Rows from block 3 of the text decoder of a small image captioner, named by matrix and row number. Rows with one number belong to one neuron. Each number is 128 + 24 x the weight over its row's rms, rounded and kept within 0 to 255. All counts start at 0. Numbers have three digits each.
Before each neuron's rows are labels from the 100 texts, of 14848, where the neuron reaches its highest value: "fires on" is the input token at the peak. Only what is clearly more common there than usual is listed. The data: small renderings of single solids in any pose. In brackets: how many of the 100, against the usual share in percent.
# fc1: MLP up (decoder.blocks.3.mlp.fc1.weight, 512x128), inputs 0-127
# fc2: MLP down (decoder.blocks.3.mlp.fc2.weight, 128x512, transposed), outputs 0-127

fires on: "chain" (67 vs 0.6); "plain" (31 vs 8.6)
fc1.190:140139155072095162113155142116093103100132174134096125127082113142146092120096157091132113157145132110155126137084182118173111131138123163106119157122154110132146191111132178117144118139126144134137074157127114148136154151110150137138147105146133099113133121123155151183130146139148137094119155106135149152196091151144155140150129137139120146138137121096141099126147098133113138101140
fc2.190:072122184103135142140114152158105161117135173157136119143094133146112077092131117139129086131159110105126119129166108112134119142125125130120089134147110158097107097112153124104131130133119100089135149115126118119113140158158148094110183111178150156128089149104134132102133138176101088148157111150117118144149128153124127105156153128149122157092105155127158125147070153125154137083157

fires on: "blue" (14 vs 1.2); "red" (14 vs 1.3); "yellow" (12 vs 1.2); "green" (11 vs 1.2)
fc1.204:135127138128124125118150093124146143163105090134084149123079111132144123157125128160119123161109150135107179122127154141136094145114154129099113125106148137084120117091155099112098155096060149137103107125126080111108142129119103092144119153119154162149129109078111130119100120111141153105101154140136117103131138131125100094087078137101141099128153119134095163063111156103136154094148
fc2.204:117131123081118109129136150090154153130117103102119111110182099142105141109099131131133117151122153137108124165107121131106153112116106186121118118130101159151117161122057134107108172127112126112135165160127161110102087148152152118109126102127165090124095137130156115153113121100117095148120114102195142102128117148098173101108146118137161137107134125100118091115157157125154168101096

fires on: "plain" (28 vs 8.6); "dotted" (19 vs 1.4); "striped" (18 vs 1.5); "checkered" (18 vs 1.4)
fc1.216:118158137132119107087124111157120170105130139068119125192116128106148095125101131076128134144159127120103139118116124093146151100120116127182145144143095141135107136152124152107139110168114105162100134159141152171110151136116130121105107140095135119176086095084110137120154120122101137149141105101176097135143123170113109089128111128147142151123136120105122107139159085146141189109142
fc2.216:159146134159144120119140129087127150128113108121083122133111161146172145138151146132174106097139111144100092120150134135121141107128117101105084120065119068120141103081147101118111107077170094127116158116161153119110103123120142107146146089134139139114108171124130161135125162136164161115159144186150115122170117134159166114143153129100117143137130147146097146164138170112130120141122

fires on: "<end>" (56 vs 10.8); "egg" (10 vs 0.6); "capsule" (7 vs 0.6)
fc1.126:139168144132116140137145130116129117153128166142102102137156121094160174108112141163110126104142129142130122138131132157168166159115094132097132142140146137166121118144123119137114152163121113069141163153151176143118137098158144140147123144124132103121100122144087093145136115091120101088159150121151107127102066159113158156117129126183114069148120136149132168129126177179114110150143
fc2.126:174109146166145117127132118105139156138107117117154171152139137098155108159145083142110143135114108159110154140124165129141125152109138149178136069121129153032089130143152119144128162147136088135106126123121070117136129109116118136101132129083097135108164115115160146140140121139129104139153135148115115121128141142136151178111130112089084157080116107117128136159132121117134156088140

fires on: "pink" (17 vs 1.2); "yellow" (14 vs 1.2); "orange" (13 vs 1.2); "brown" (12 vs 1.2)
fc1.414:073111125118137127128108109137112100120118148142136115148145126078129129142159139175119129103081148140145133140143118110096099092148133117118150118134093138165136128107157097135119158153124091115119143157131092133094117168098118071130124128082096121099150117111158163126169168205091082099140098112100100134143114095084138087134114116145136131136129157110142161126108131161124121126143
fc2.414:120131102104148093153156116188125140118132140117118130120110126096090077114167137079162107126104107128133127165131145138161110126110170141119112099085167128132164115188151156134146122120162154138116155125140123133143140146150130117119108140166096101162109108087106131147149098105160135161099151152119138173154091121140137126156114118140116130074093123135144157109142140127181082109121

fires on: "blue" (11 vs 1.2); "red" (9 vs 1.3); "grey" (7 vs 1.2); "purple" (7 vs 1.1)
fc1.277:143151120124123084102111119164126116109131144165132146123126141113118098095123140127156111114153141108139092150104098146094170116153148109135137121112133131142152115171177112110130120130161107132169139157143106136103167130147101119115136151131159137154156108126121160068117110123124132146132138159124100092129139107093191101137103131176070130082096125088147119061169128131113158123108
fc2.277:108076118154148136152135111141070173133110123120107112112164121149132117138129120130173110135101126101109171128126106132116130139117162112165104152102130137165153078142117135146113121210156160085120124119138135093133102099097130090156175103148124142157117115114144132120096116138095096133112102070155101116117110153115133154090142113134137103136098116155096107135129143120161122145167

fires on: "<end>" (77 vs 10.8); "glossy" (10 vs 4.7)
fc1.375:126141089104096114118128098119126129159124147149126145135128102124108115121130155140105111093119095143174116131143108090109140110085058110174145118138137136107110122146130103138146134143112160072129093096084166133095159149117127111137145172156131144123097111142152124149141127107212136122127141161131080145142124127130140166111160132124149125198137093111139147114143168103128126123135
fc2.375:065161119121151164120160102090121140118128111128082122103130139167137132096128153129083133111129118120140122092118147154136176151090181123130149153111155136122102136140130123137091154129145097109156152119118135126166112115180136149139098089083113110132126104144106078178119140155102140095126124101131169105114130156133133117084113123103127135131132168115142086143121159073110110098138

fires on: "a" (100 vs 14.3)
fc1.78:130150098123103142131153132089158114149080110121174115119147150108120084116151172132120143151147133124112187113101152145147108133123133148179122171115120141157105168138142116093109144104100117089124129108125108124176113153162170136180145145144126157136110140167120100137134148135148149136130095145171111113119175083109141152114109097168148165101109155135160141112119130139123112138082
fc2.78:134104118103138136142123118117128108120142104185163134118096105103063109122097125109075100069117132137176133121159128136143158138150137113085148086145126137085137130132168137114139136118123109088096136150158125124096158144114106117116114135120149140134101131110121161168100104093116143114081106150100143123062126194135145151151169131150142110125130156127118176142122130119148134129127

fires on: "metallic" (13 vs 4.8); "glossy" (11 vs 4.7); "black" (8 vs 1.2); "grey" (8 vs 1.2)
fc1.464:122140117128116170104086133135152100136102115136139115091096116109125147126169119143093112116130179134146135125129086125133164155111103166170078107082148162143125133095136146126130127112130103107101110156140104132123134150139120123144158134097137135132121125150132083173122149151148065101105131120088095111122128153069092146146149092110152080141136114108128092086108142136145152109175
fc2.464:133124160126119155149172140085166097131141097139117145145138125103099170139131148099113169115116091137142127124099192095136124107082178161071126082150129125080086103124112127124102161162114124161106117115095162169088101116127155124128141128122122110132116117138148132116079116131129141130177160110142145132158094156129140111133126150126147098106140121140161158149128153140106146122160

fires on: "matte" (28 vs 4.7); "glossy" (26 vs 4.7); "metallic" (25 vs 4.8)
fc1.128:079131113139118113152136141067121131154142116156119141128140144126148141204114098152124164129124167117103097128150109148129102159100108105091071110136097144160090137181125110103063173136144150134129138124096119143115124143096140161102146078078128156141151125110138130136116115163123116147140144150097099107116143118139096132139098137109108132143123104148136118113141167153132123100164
fc2.128:150178168169113129157140156118158129129133165124141136138147143115164057088126116142142132108109097124127122100110116086139069141157142137147136185152127130144154143111131141143169107135124104145159128134174138127179129126110112149127138118135164108172112138125128098092141124145143139100122140122144146109131187133084141133108161125144166099142101060109145121111145094111122147118124

fires on: "chain" (100 vs 0.6)
fc1.234:140127173137134103102115148126156111133110158149076094140106081135165157107142117113119122159132119119132130120113095117124121114150118149178146156114149091145145126088111096123128165149103164096118146164121116159123153115138110093102117103163110137124104149096086120135133114146123146111079095131108155094072130134189126076139118161149117105110152137163159114157096136103104159116123
fc2.234:186170147103143124156150130112109112124098122141132127115130167156115147148099121142106128129124125175146103107120132148103125185128163108153137143168136157128104140186124120131077093117100165091121109147065133110136111143098161090123109117136146094124123143110142112111097135147148077137124144161138140144126113147098121154129111125136193116141117097064161132133138110097122146145119

fires on: "matte" (49 vs 4.7); "glossy" (36 vs 4.7); "metallic" (15 vs 4.8)
fc1.409:108126145102175126132159125094142100137143128138141119127134135085125103104112105161137112091086133125140136148125147131133123141113128095186137137122139126146101136115156104142120155112081136110146137133083102154145157091090134127143130151093173133181125103101174104127091115140110142164097118112138116153131144120151132094118174140162122132112157069090121173102063145131096155121142
fc2.409:090127123129114133153119171127147132142103120125151088115166139113108100148143110117138134135080161056124113126122121152095185165129103130102118155107169178118152123130084091138150126113133145137118126083140139115133090115206138140137138096157105139128132150176115107150156111148116115132095127161093106115123131132141160143136152099122114096144123135174132118142145117144099132072128

fires on: "a" (98 vs 14.3)
fc1.194:174095110139156101109125108123128073114091139127075134137103096111137121180125133154088144142176127145103167126148138138128170137124118097118105177113134141143140124115103112137140137144100150078136131120115072109127141129114130093098146133120135158094125168132105118124172104104116128143103150101120116170128153113092134187135106102115151147131105138139123144127165125119204116121112
fc2.194:153141149118139069143113165120106169122186105160127122113103140118138163138088127069133133093136142130112110136092132133133120106121100169073114096112087147107108144103143140122157123151106131151111117108147157153140161118121114130113085149143089117105138120113131118136104124167136119137144098164091089166134082133113104143113148120105105155144162153127149112092116122126143114184176

fires on: "pink" (11 vs 1.2); "red" (8 vs 1.3); "teal" (7 vs 1.2); "black" (7 vs 1.2)
fc1.154:121117123157114151110102150142132165143092161095097153129153107136150196136084146130129088143133119122114128130107148140135139152138107100159133081146158076089103135133136104137126159142112147148091095136129120108132124152185146123120136095148112122152095149117087177125173146145152082147132120143116146109100123146122168180145105154116115107153122093152113125115101143149140124139072
fc2.154:118166170132132108151131128102131095126090118141115123150118084101136077104131130100100136149101155113107082142106135178174108104132150123123141174151131162153126136090152155096162153128146156116158169170119109154126146093096091130129088167099150101121130111131164121114103094172109141138115142136153128107120085174096146123092162130123150137128120107093126121154133113130123106105131

fires on: "pink" (19 vs 1.2); "orange" (16 vs 1.2); "red" (11 vs 1.3); "purple" (10 vs 1.1)
fc1.1:103153134117199128084159126117141137163118147120119132093135151152158145147117134097140122132112111144112122149094124127155137117065096094109124123155081129113096147100124146143111169164150129149110133116167151125106135108129120140127098109153077194125128139175096140135119112129129081077119119130178117149117131123098148143131142146098099131175124126133087142117084124145095138153131
fc2.1:113166138140123164156128111142130086115121096143126154111132107141128107131145119108125134146147122131058131062167147120162155117124135118180182101169140128123123133105161120156151148128129157110099109059134103148109140102124125138139114127158139105109147094106116111129139159178117125121083112147135155094103134118134119140087094143151091142107155114139080085112152124094110137114150

fires on: "a" (100 vs 14.3)
fc1.87:146144136099107146087187143129110168171074119100144138141099111137120165151148115141139116174135125098112133097119166178145070156130099190149112107135110165111123094132132097125125132156084111116110126133129109090117119144148108140125150119145094141136130137142118139161140130116105129134113143149123171113150135090164149116106118105154121073157126127125091115114166121116182111148120
fc2.87:121167125176134125156106157141134135101163110132123081094120162121117131141126099105160102156143119143146109137090115072140121130158139099133113116154149098110133149140113139128131167122126149107050133083123157150155155124098145121091104113114163159134129146121152112134124175060104141114106146104141145138150118150160124113107110163139133113139103119145096066119138133147089163115124

fires on: "blue" (18 vs 1.2); "orange" (17 vs 1.2); "green" (11 vs 1.2); "pink" (10 vs 1.2)
fc1.379:087133131142115118102147108160129119121149118119111078105128117155084099142147114155150129177124141145125117103134121102133104152122095161167144141115146107145149135121156133097158136111164111127112124173170106131145147150123126141127101115107088130172082179119157128115158132139070093180113139130108160103114137183104131141135138143143103158126151126165137139057156130109119106126097
fc2.379:140126106117133152123130113106151130129145134137142155157101132079155199162109153121100128156136179125094130138154107132089156106097098110171120101124155151139111143088101131130097165133144113147076151102123077141130097134118148154121167132168123157085144109137143115144104118139142158124171133109118134135123141144135091122134115142135175133132146151132098122124207120096104140094129

fires on: "cube" (31 vs 1.2); "blue" (12 vs 1.2); "teal" (10 vs 1.2); "orange" (9 vs 1.2)
fc1.392:087184140092152130141120130160137130157121128135122158142167100176134142126139094153127148106083129095129101115100114120131086058124099150132163127099090126119147161137105066152163132122119134143143083126134121123114134096128119122112160112152130157120101130131139096101116144116134134089150139124136184108158160165128165118111131135098123107171132102138112146136092155100108139088101
fc2.392:191123140146133122150120134106131108107146158147157121119121147155129149149080118147123143098093101123143121125125096142160124176158188121131144145124113139150132142163120124105117122113093127141083127124143160123111094104111170129154110110075142177141126110165050144110141118100136143128126175104083165119153132119130133111177130091142139146156134142129129091141136134116177157106130

fires on: "metallic" (77 vs 4.8); "matte" (18 vs 4.7)
fc1.390:086103135130164125160068169142105074147130132103155123126107118114111197122114093136133124107161137129150105158134135136112103127161121143145158128114130130111142121139120122131146151121099124122151108085069129092141130115113123128114118130163171119151140134156179096145128123185094133167122154103150144138180125129117146139142156133135118128098130096125172139068146148105121176129138
fc2.390:132087112118140118144127113126129140130120108172127145061054126136088141145128088156113125097134127147137113131138126142091156146128102082165151170124099141157134110087169120122122144147117145079101103090137146105132116115121159146128142132143139165121139119117115107111107147161137179139094131119137186118108149153142170137141150113124143096126131119139131121072081156094126170131114

fires on: "cube" (30 vs 1.2); "plain" (24 vs 8.6); "checkered" (15 vs 1.4); "blotchy" (13 vs 1.4)
fc1.17:132121132114111081084109107140146119174143115153100073171089118121129124139123178163107109150141108147142146160129156141106115130187136143126131121097134113127148151165167123136115152151129154117147128056133114145106135096174088120081130094131120131109122087144088101124110090151140139168114141109119124131103110153120120127119086080111160139126093161134137140108113145153154113123134
fc2.17:123135126134166142115137138123163131087123118130140154110145168132098114103078136105148141069163105115118140127129163128116125139071141165197150119138130168155117137118115121136162110093119114101113104140180106105128109185131111155150129150155109136118147137148187091133116102159098116115110095171127123115130131080126163140127157109125093126144133111147121142105126121133096159079143

fires on: "plain" (49 vs 8.6); "blotchy" (14 vs 1.4); "dotted" (14 vs 1.4); "checkered" (10 vs 1.4)
fc1.15:132112196153142107131152146145106072118140134092156130136172120137118129126108149118163140097117146096142124109137109117120159135095136165115150125116129080165141134137093150120125148109123128134113146119146140158175139121152107108128112154077102107143126119163154139111106125171122137131129134130107149116131074127052097111109095117075128114120110090073118135168102147152112101105144
fc2.15:107118119149142136138098119116129135115161136111150107074167121138125119124091146192127134148128116154144137150146107111120125138147166122129087097133113196125112148092141147109135124124107107131097108154150098114075155119129145084147104164125147097111094128081141144116136096130130137128100113138180151114173119088153172130152117145153122131153111167118111088175101104114151127169114

fires on: "matte" (18 vs 4.7); "glossy" (12 vs 4.7); "star" (11 vs 0.6); "chain" (11 vs 0.6)
fc1.133:160152135115123105133144116128118135145113127118133103139115097174103114070126073189099141073131107136178133129129072109121134107108077083119092143135103144108108176117101127158099151119103146110104138142132148189116102142155142128099138113118154114184135146099112114151112124123130120111142121165137132109139163137124110100199128135148123161140124138117135128127136111144110128098146
fc2.133:095131146145061076133130154116169171140138097145153156127122114095147154111114185110173154145076117081105142084186121168121116104161114162165130097119143068100099156120110094113128118135115134144131133158123191128117129132089102111128119133120157116131140123133118112160112172137152125125143127128144123158139112139147144139105095108120134134123141125101131120114103134129143134148153

fires on: "plain" (51 vs 8.6); "striped" (26 vs 1.5); "blotchy" (11 vs 1.4)
fc1.453:127118113142174103070135127125121151097167160134103124155146158125146135110104138129097138099126140067093136123153102081136146119088146136140099128139150144130159106146156153142157134141125085133151106151104140107083138089119124129141101108104129086086162122124142167124137110090101147118103185133127126126134123136142147113086154116161142142131138093147112152180123145168157144155082
fc2.453:135160063127113133158154131094140103081119165142136137121099095110114121105113153124111163145127099119140122082163145134127143120149131118124157138092110162116111138102087151092142127137108120155113148165147105130152108164158146129091097129137126156109119135121106106117143080095115178137159092176130165123145132171098110106183132137130158121148130122149146109153125084098096087131121

fires on: "plain" (24 vs 8.6); "black" (10 vs 1.2)
fc1.349:136129158113109148143145165118125129164139113133153092161119152138135148097121129135150142161166174137157127161105148143093113144130092140121129091148123093172073108138123065098132126119144098086092137140155135153140140146135115121152076142173151125099147101138129097125052134111116147137133153136097160122119135116124106143133121150153153110136099104092128144136119091148183103145138
fc2.349:118147137118160169127131146105165111101136082156117123090091126114103126166179147088116121149104151094139137102115136087129169130129116110110127115121151143125103098142161134131115159110097154144142131134110133182133104120108115129096108145096132112144122162139130103133187149119141125149151132102107092093088140113180141115171112087115142162136143149192144130111124134134068101129130

fires on: "cube" (100 vs 1.2)
fc1.256:110124127150117137094121152136110168142106142113133139144119105137169144089133139112124136122119105107100121091124136144140148162149134147181096129097180156170109136138114131143093144143112108104162153189171125144184120138146106141103135110159101137117140075122094097120107118120105124085091102092155125121097140124141124089146124084107150157127172119161146151114088094104160141144130
fc2.256:135179079135134124166172089135147154148116122154123131110143103124139125123122165128122129133122100141093113155119163120164153085110082153124125117159133116116151102126111095139148121149134135142148158093071103069098121107160160131127152107118135111113132104124117126128138113171133107134156176170103146136144136139091125137114129169154145116079133143137123102110112158124079056139120

fires on: "blue" (9 vs 1.2); "blotchy" (8 vs 1.4); "striped" (8 vs 1.5); "checkered" (7 vs 1.4)
fc1.235:107145129088106125121091129080163129141144185152120095135129136108095120106146156112105135139106158109125110142132126084096176110132138146175132099109149162120111139103118102100106119111160155116142076112139119126129135098181085134149120106120153173130136124143158117108090115143144145120129169114090164096099146104119146104159178107133121133085111138132103126099100130127161154121083
fc2.235:139102102115133102097083114093150138127146136121122100109117107133119136097152136135153157138104123097127147136076096166122177088142150129100100113105121063148175124154151134088147152105115111159126127135137116162127130121118153111172114103168108146109122116129110139138143175126170095108162148093131122076119145151102129129119149153097139130144109105127129060100116151155126138167157

fires on: "a" (53 vs 14.3); "grey" (12 vs 1.2); "white" (11 vs 1.2); "black" (7 vs 1.2)
fc1.14:139149126169095175129153124115101156108105114100099107152114149132166130140148118155135168170162136119102165111129077145129107111128134099190170135128152135132145128098133094131150111111150149114129074158170115123168122123136161142111098182140129124083082151140133122146117115132124113136093094117115128108127118116175111149098128126164105127167153154120158154142158160150103127136155
fc2.14:093148143103158088107123113107168108126107139167126143089118141202115124116137141134103113086115124151121105144142176114097152120141129146104110124182085141117148144118173166107104122138125117132129144118111149120118126122123114106128143096111137141136147108119149160186142141112136145146178158145159156145115134163108181127100141188152166165127160121165098123123140122114140155125092

fires on: "metallic" (81 vs 4.8); "glossy" (13 vs 4.7)
fc1.304:122128172130124132108136112088111154116142095144139143110120121086123125129081068132118131152164123110143143089092141075087111137110154148112118129118088125134149126140128145146140143125104144137137088136096121184144111112112141142097088131108119118154147151146105087117099120164138129132136125134107138117127085169132141136155066103091117093166062098125144146125128132146090176152148
fc2.304:140089103130112163103083148158154109172134128147115082109212155103145136117126190127130146131116115125111089133121158111168107125139127121160096129136152141077152146129089148146171118120172100109142139172129115101080136153111110101162170111141159138120157142131138097121141088138132160128159128115161148101133115121131171134127138136141137124131127128102088121155107122132121105116113

fires on: "matte" (49 vs 4.7); "glossy" (34 vs 4.7); "metallic" (17 vs 4.8)
fc1.62:136142100118093113106130169143114139142185147151126113096123160140157081070099105154134109160141109136145069144109152159119111140115168114149125150158085132097123133146145095123157118148128087140148128139109090131106124101119123126123116120125134135111144103117121146139125090181148140134084164125174104116131155158136140182125108081108128133192113115129119150091158095128118140131132
fc2.62:130169141102146120145139083134154110117103105118125085151089132115143182160179117150120096103139131112113129114139091118129143120133085119115188126081112149135150155138121125114136149120111147119189141141141153093094160166144130145058154139108136147136164107105141112160114122098083115163127084101098132114121116109135090113125142111114092113100122145103143138136117162148134156123105

fires on: "metallic" (53 vs 4.8); "glossy" (29 vs 4.7); "matte" (18 vs 4.7)
fc1.432:156086164162126124142138132155138117124120115117105132152146116111116147098151108190133094107122163123131072099157116123120086136104153139144168123124121117095108115110109129132129162122070165097101112101063174121164146145114166145168142148085133144176126117151101103155142105147137111144085142132119127144117114151103100135109139118161134145126141130139152139111088130140113153171092
fc2.432:120138079138137118148106153145095164123170116138125087080163131134119123104116127098156136179148124132156155129132145106097131120144118130133120134158123098120148128132163119092136077151125141122173111137117093125175139090133118098165094102179107085088115160154131128133100132127138135171175124093109086161111142101142111133109114116102124100141090135091144153137133112087085126115112

fires on: "metallic" (41 vs 4.8); "matte" (16 vs 4.7); "glossy" (14 vs 4.7)
fc1.341:122133138196093128159089134169105128116142140125085146141086119132126118122078110133131128111124124133081126138168134146119135127137138101075123124162112151129110116147123123140181159099130114126156107120060103136133128137088124122118126104100142139122143164122152102110160149147197160134134130089118148163135150143185130133162158072130110101115128166107159119148131130120139146129110
fc2.341:134137138100117129144083109123105112154115087141138106149157107125124102147151071151143165107112113174092140132101148145088149149128126167133094115145122158152103107125149117146087111146140095140085101101158125099121129105107167144138095133128126138174130130102148132138131102156126125120122082128103067126148080142116095113133084124141146203163151122097113096155139129124136111146138

fires on: "blue" (24 vs 1.2); "yellow" (12 vs 1.2); "orange" (12 vs 1.2); "black" (9 vs 1.2)
fc1.144:121148122107151124151146143110120122170136154162147137127111116098168098159170143114152134157117110134130152123131128100131153135128084128115119126096128157135054131145182142121127122146128104127138121157144127094085120122128153138060121177109153180131141152137139101102108144140135115138156114160124118114095155116105131081147121188119114133106156173118093149131124196119096114124117
fc2.144:116123098150158145173103174141146093142112097129106055145087156094133096153138133141143130092129107099117142127119165141112120181109143108165083103147111145122186104166139116169131148140147090124132106106143148116129138142115115101113120108141103127119130109102121132126147107113108137167102099142123153119145099102129103137131154068154112164151081113140136146137133136149116148073130

fires on: "<end>" (76 vs 10.8); "bar" (12 vs 0.6); "cube" (8 vs 1.2)
fc1.300:146113111144119125111157114100112102132123140121102193120125174107140096110105121074141066076096140141136146139150116136143134099112137134147152123155146131132145114122106136190118127114118148108115141160142123141103126138157166060164134082151164129116137094159123149115131086128160125116115127113114109097156163149095157125117095124114178152105115122154082099135101130096129141118122
fc2.300:128143143122114140107109154117136154139184121126128110104127099144147171141151116160124100117103149116167103099135122134111138126139163166119111109146197101129139162137139158110169159117104119186095137140169162116120142141075135138093147121093146110153140117105077096113154135115144125111152152088135159151127106072147102146167111164136106101124139136121175150126104150151137140147121

fires on: "blue" (14 vs 1.2); "orange" (13 vs 1.2); "teal" (12 vs 1.2); "purple" (10 vs 1.1)
fc1.60:166130114167135120139147098133130158154133121135123087140143136133079118118127144116114152099146126120118106151169171146129142155094124171118098107119095110115158193136122120121167176107174165098150101186158123107110115147147125095131146077147143147154122136112118165113079118125098156138104128093100148151127172126173131122124146126120096147133154120110134158136130154121149091131094
fc2.60:106130090121119136129110147126161121114112124141153099095168113124128109146114122151155128110115130149136164135126131088140161163138128080167168131142145099132161115111125120130145119130146144140132131068109128126146164110158135128113114145162143087125099109123120097102175173117144115107170173125150122131189166113123115102142171099108117134115095081090143139129114108057094139086128

fires on: "metallic" (37 vs 4.8); "glossy" (23 vs 4.7); "bumpy" (21 vs 0.6); "matte" (15 vs 4.7)
fc1.445:109150142087126149136127099133129142145163106159153087106140134131120129142129110120156134105191128115115135123125096104108086108172072095124132101124132123182125142125174086116123152085140121119163153129124125139142150103115099132145103144162136092103134138160125106121105126133150162121130100161116127176124111142088150074078125169123128130150131086122130104102140138078127152159092
fc2.445:073096128161113099144089145155132115137163099145112127167149152130122144132198155121155123183119126144133095145095163143112137126104143135125110140082121122122124133117117133109118106125155158131160113116155117103132107149138131128103143155114140093108121109124177120106105101141144140128108101094166155165120078138150111124131165103184123085147138129147101161125124139155118125127207

fires on: "matte" (18 vs 4.7); "glossy" (10 vs 4.7); "pink" (8 vs 1.2); "purple" (7 vs 1.1)
fc1.35:158143157137092124189138151140115084123128162164100117108114185139124139118119156168115161125126125135117139111137124128160138148112114108122131100181098113123153100159149105104131087156153142148164169108121140119113156148129113140148143096156123098143149157136110128158109126155099166086117120133123110135080143129183157142132075150125127140148135155146129121080143108146118181122090
fc2.35:090101073139126140096114111134148150133146119126177137100139106101119114108194144136085165148155132102125149124138145136148141154110103109083096154101122130148122090099089121123132120169127112122137075119101113137148132067161159119115145103160096142136118149153136154138136146110135161155135133099113147116158111092120148150093124106114138112123137130103160119123177166104121110128192

fires on: "cube" (41 vs 1.2); "torus" (10 vs 0.6)
fc1.140:113124190128176172133134142131146088105155099147128109105143115124103163164108137157102105103090157156125144151096134139149167138134107091141150084115122163157100134169077140132140149121146135152153120119090135164136130141115136127112109108135115147157109101161084166128122124158159122118158134166111121148141126089131128147103183149075152134136117130159138170133105154103113151122132
fc2.140:106116120111103142156137103099125124142084112112120157167119111111131161122129120122169145103137165144122127107118103158128075116092171163166086145121127129128122149128115090110148122169138120119154162138125152135107167086104120103157130117154130142082129099146140081129075164118126130166142123109107168145105108157142120141105127103106112143156165161113109084162121090102178107111147

fires on: "pink" (18 vs 1.2); "purple" (12 vs 1.1); "brown" (11 vs 1.2); "orange" (9 vs 1.2)
fc1.143:107151102139135104130110091118170097114113145109168104098137173118130144106126124122144138138120150130142097133119087083119063137088110094142153122103121115131134138107175143155118164131137161157100168186137139105145135141149148091145131112115112137154100126163156134115123131149117095091126103124129076167086154135117106128120080124138150070131085149117154111126128121148107138164109
fc2.143:119131143122104137106154093176153076133146125126156127150146106138143109122079135096105105161133118131126109104132093122119160109106122145094145114126110156150091178148159108124118125130091114149133113114156144166153151089149143172109126146144126111178162086131109074103165134137132155126123161137119183111146095125089163141109123178109122140172136085171109133135136110114121123121116

fires on: "matte" (53 vs 4.7); "glossy" (32 vs 4.7); "metallic" (14 vs 4.8)
fc1.434:147097167142172089150133157130105133168127142139125099130125101122117126088184129103162077129156137113106125098117139151143137136121146126147087118122142128108082126135158122112170123133131158134137135166082136123126157118131120148149118132130133146130126114129138156143132173197125108147144102102135136128103105151183137109116083117145125135145123154092135133089086096172148197095144
fc2.434:145149103149128119121115137098164134185172134155087143119094139110172096160152073160146117110153111136085116180139112120144124122122087115089146122121127100127157156138092173160151096139128121129145168119152107153164114132106174120136131158120135100124140117135097127104132117115118158126104125122113117119174129088122149128195137130133091103138131151161076106139131153162128121113123

fires on: "matte" (40 vs 4.7); "glossy" (35 vs 4.7); "metallic" (23 vs 4.8)
fc1.286:144122102105142082102154146114107108152130154145126135170160108079156102097085147147141154110130096189111153159141147131149155150111130119144087145109140142137142132168135117136104091137100121155128124166109119133127147159126162136148128095117174095107161146105151168171128140177113129104101114154136157160102150111151146118114128095104106124123123122109129158104114149144140147136201
fc2.286:139086125159174130181114110102160116141142114124123114087125149155112153128155123104131136072133122130056128120154111135140145160124148138129132099154122179135171100099126089156129126110084077145128125103122077124109080117132097106116105116152133155134162132149154083156139123128112132158091121125127135101104092106169131133148116077139117157124119128139105100124138114176126113137119

fires on: "metallic" (70 vs 4.8); "glossy" (15 vs 4.7); "matte" (15 vs 4.7)
fc1.471:124111110164191087165110133112136125132118123135154134141157129116111094141110124135167174089149108152115132104117100093094139178119087115116116133120092152118124144108150127166157132109126122119148062131140092120115149136107112142154121180120143155090146164139106144141112118131109099156144128133116138157155134095124127126146128126132127143133120071080185117077154177128128142158146
fc2.471:124132103091167139102129137154135144122146135129129123134121185082150095139104162108104123135105088136151109107126131112131092125141127151152128112145105132161118156187107124102137158145093108127098128119111099114119143121122157105096116099118163167172174126110123149085161126154096125146107158099158124128136127107100174112130129173132149151110092113148152163108126092150071125106081

fires on: "plain" (31 vs 8.6); "dotted" (20 vs 1.4); "blotchy" (18 vs 1.4); "checkered" (17 vs 1.4)
fc1.323:127123124130089103122110134163166164117135144094140128128159129132139157128119163088136112190169132146098144083162127128132114136148150171118120064069119111143122117140154158154122092109092141093140124145120112109144088077139097100135119107141118103120089127128167154143104121106105156120161125170139137125149137110118117158166132154132106166126101131095133128179126151152101137100135
fc2.323:093118116141123141129164124106130149122158169135122142128122127172150127164100175200112111107142159153096134137146089130152155135110124154116094159137180128109172129124134154095141133144160146164134126131155116133162167100150106160122157119164144169102143109133166103152175141161135104137153150121144158150086131148143137105148171115119158140136157126163110182131136117117130107135143

fires on: "a" (100 vs 14.3)
fc1.357:128142129101134098102147121128088105097161169126122100106143105124139128099144105141126109137117180159136162081162122119169112135135146138144118135129117141135116177119121115158119103105115143084130115113112083107086084146154142150169135165114104120066160147143091166133119122123116103103122102110162155146149099136138103157122194105113109155098115119152132125142147080146153160126108
fc2.357:110124144147097170143137118144130133162115143136118110145114085140107082098152118137142159155141118117142149131157098119133132137173104115099142132079115120110130085139109121115108090107070142158160164106098127086190114143136102111116115111127095147167135151141142118101137115122098121133145141135096117123104145136123136167124098182103106127183110117149084131108201112135111146104129

fires on: "plain" (39 vs 8.6); "striped" (23 vs 1.5); "blotchy" (18 vs 1.4); "checkered" (15 vs 1.4)
fc1.167:089120148129081131134146106148125134104143127116142157147138119148112124119106143094154159145125104132137175137119140102123096109128095151079125121122083133145135103146140141106154123133146158148129157126127160160117123092106123183101131113093139132132133149143119121116118113151102119130150115130150116196138116073090140113152151138180100169100116162080083137146096139127108102054157
fc2.167:115116138113108114108115146090104133176105136157105113117084110110129109094108102105100143090135144136114116123115113117114133208104156118128124165099108150115138161130115160119124110133083090139089165189114101096092153157151169086112140149140139129173084150126140114123106113086161133113097122121146142105128119119123126102143114120121154102142167105151173111151125146151129105104108

fires on: "a" (100 vs 14.3)
fc1.442:171142121108110127117125118128136140112129155126138145097085090147137136150149144099143112090147165129181118133112173105130115150147092074145126104099082140128132119138120148147129157106144098090055138129128124099119143105154159144116132183145121193128120157147119115142121126128120133077131099148155130175152097104097170103114156122162118157117114087114131135145147116112116104125103
fc2.442:147150130147080111108125110125155163184156143115113136166127129117148125116102139127104174130114115153124111101150107160152104115096170132090117168116154150135100092138113114106125123107118164121159167153089108116135104168100145114111115110099152061116128157115092172144109139152112114120092129097092113116132148161098169123146121117146095136163129135082140145148136168114134130124086

fires on: "cube" (88 vs 1.2)
fc1.271:103167140124127120114121115144128106151126175117092103145151137075118117096150161138157149100103103130164135133129119163160109176180124088069170163137119131130121107106126112141135144143098116124107157147119124130144119154155150135113094134117076139092109088100090115117135145154145125119148090144181150112105118144103153148133127098143121142177149169127141136129113131131149158119070
fc2.271:123114112088129148163109145143120108135119147112130116134113151123159104085143126151126123125181121117071141118121093118103145135123132093120164106110106145129155138107130169151123133122150124155119132073177107080104098105155120166061153118113132136143128084136082119095114109129128132105136116147101136137161153138133092119163120068088118164120114162126159102093153142139116119088106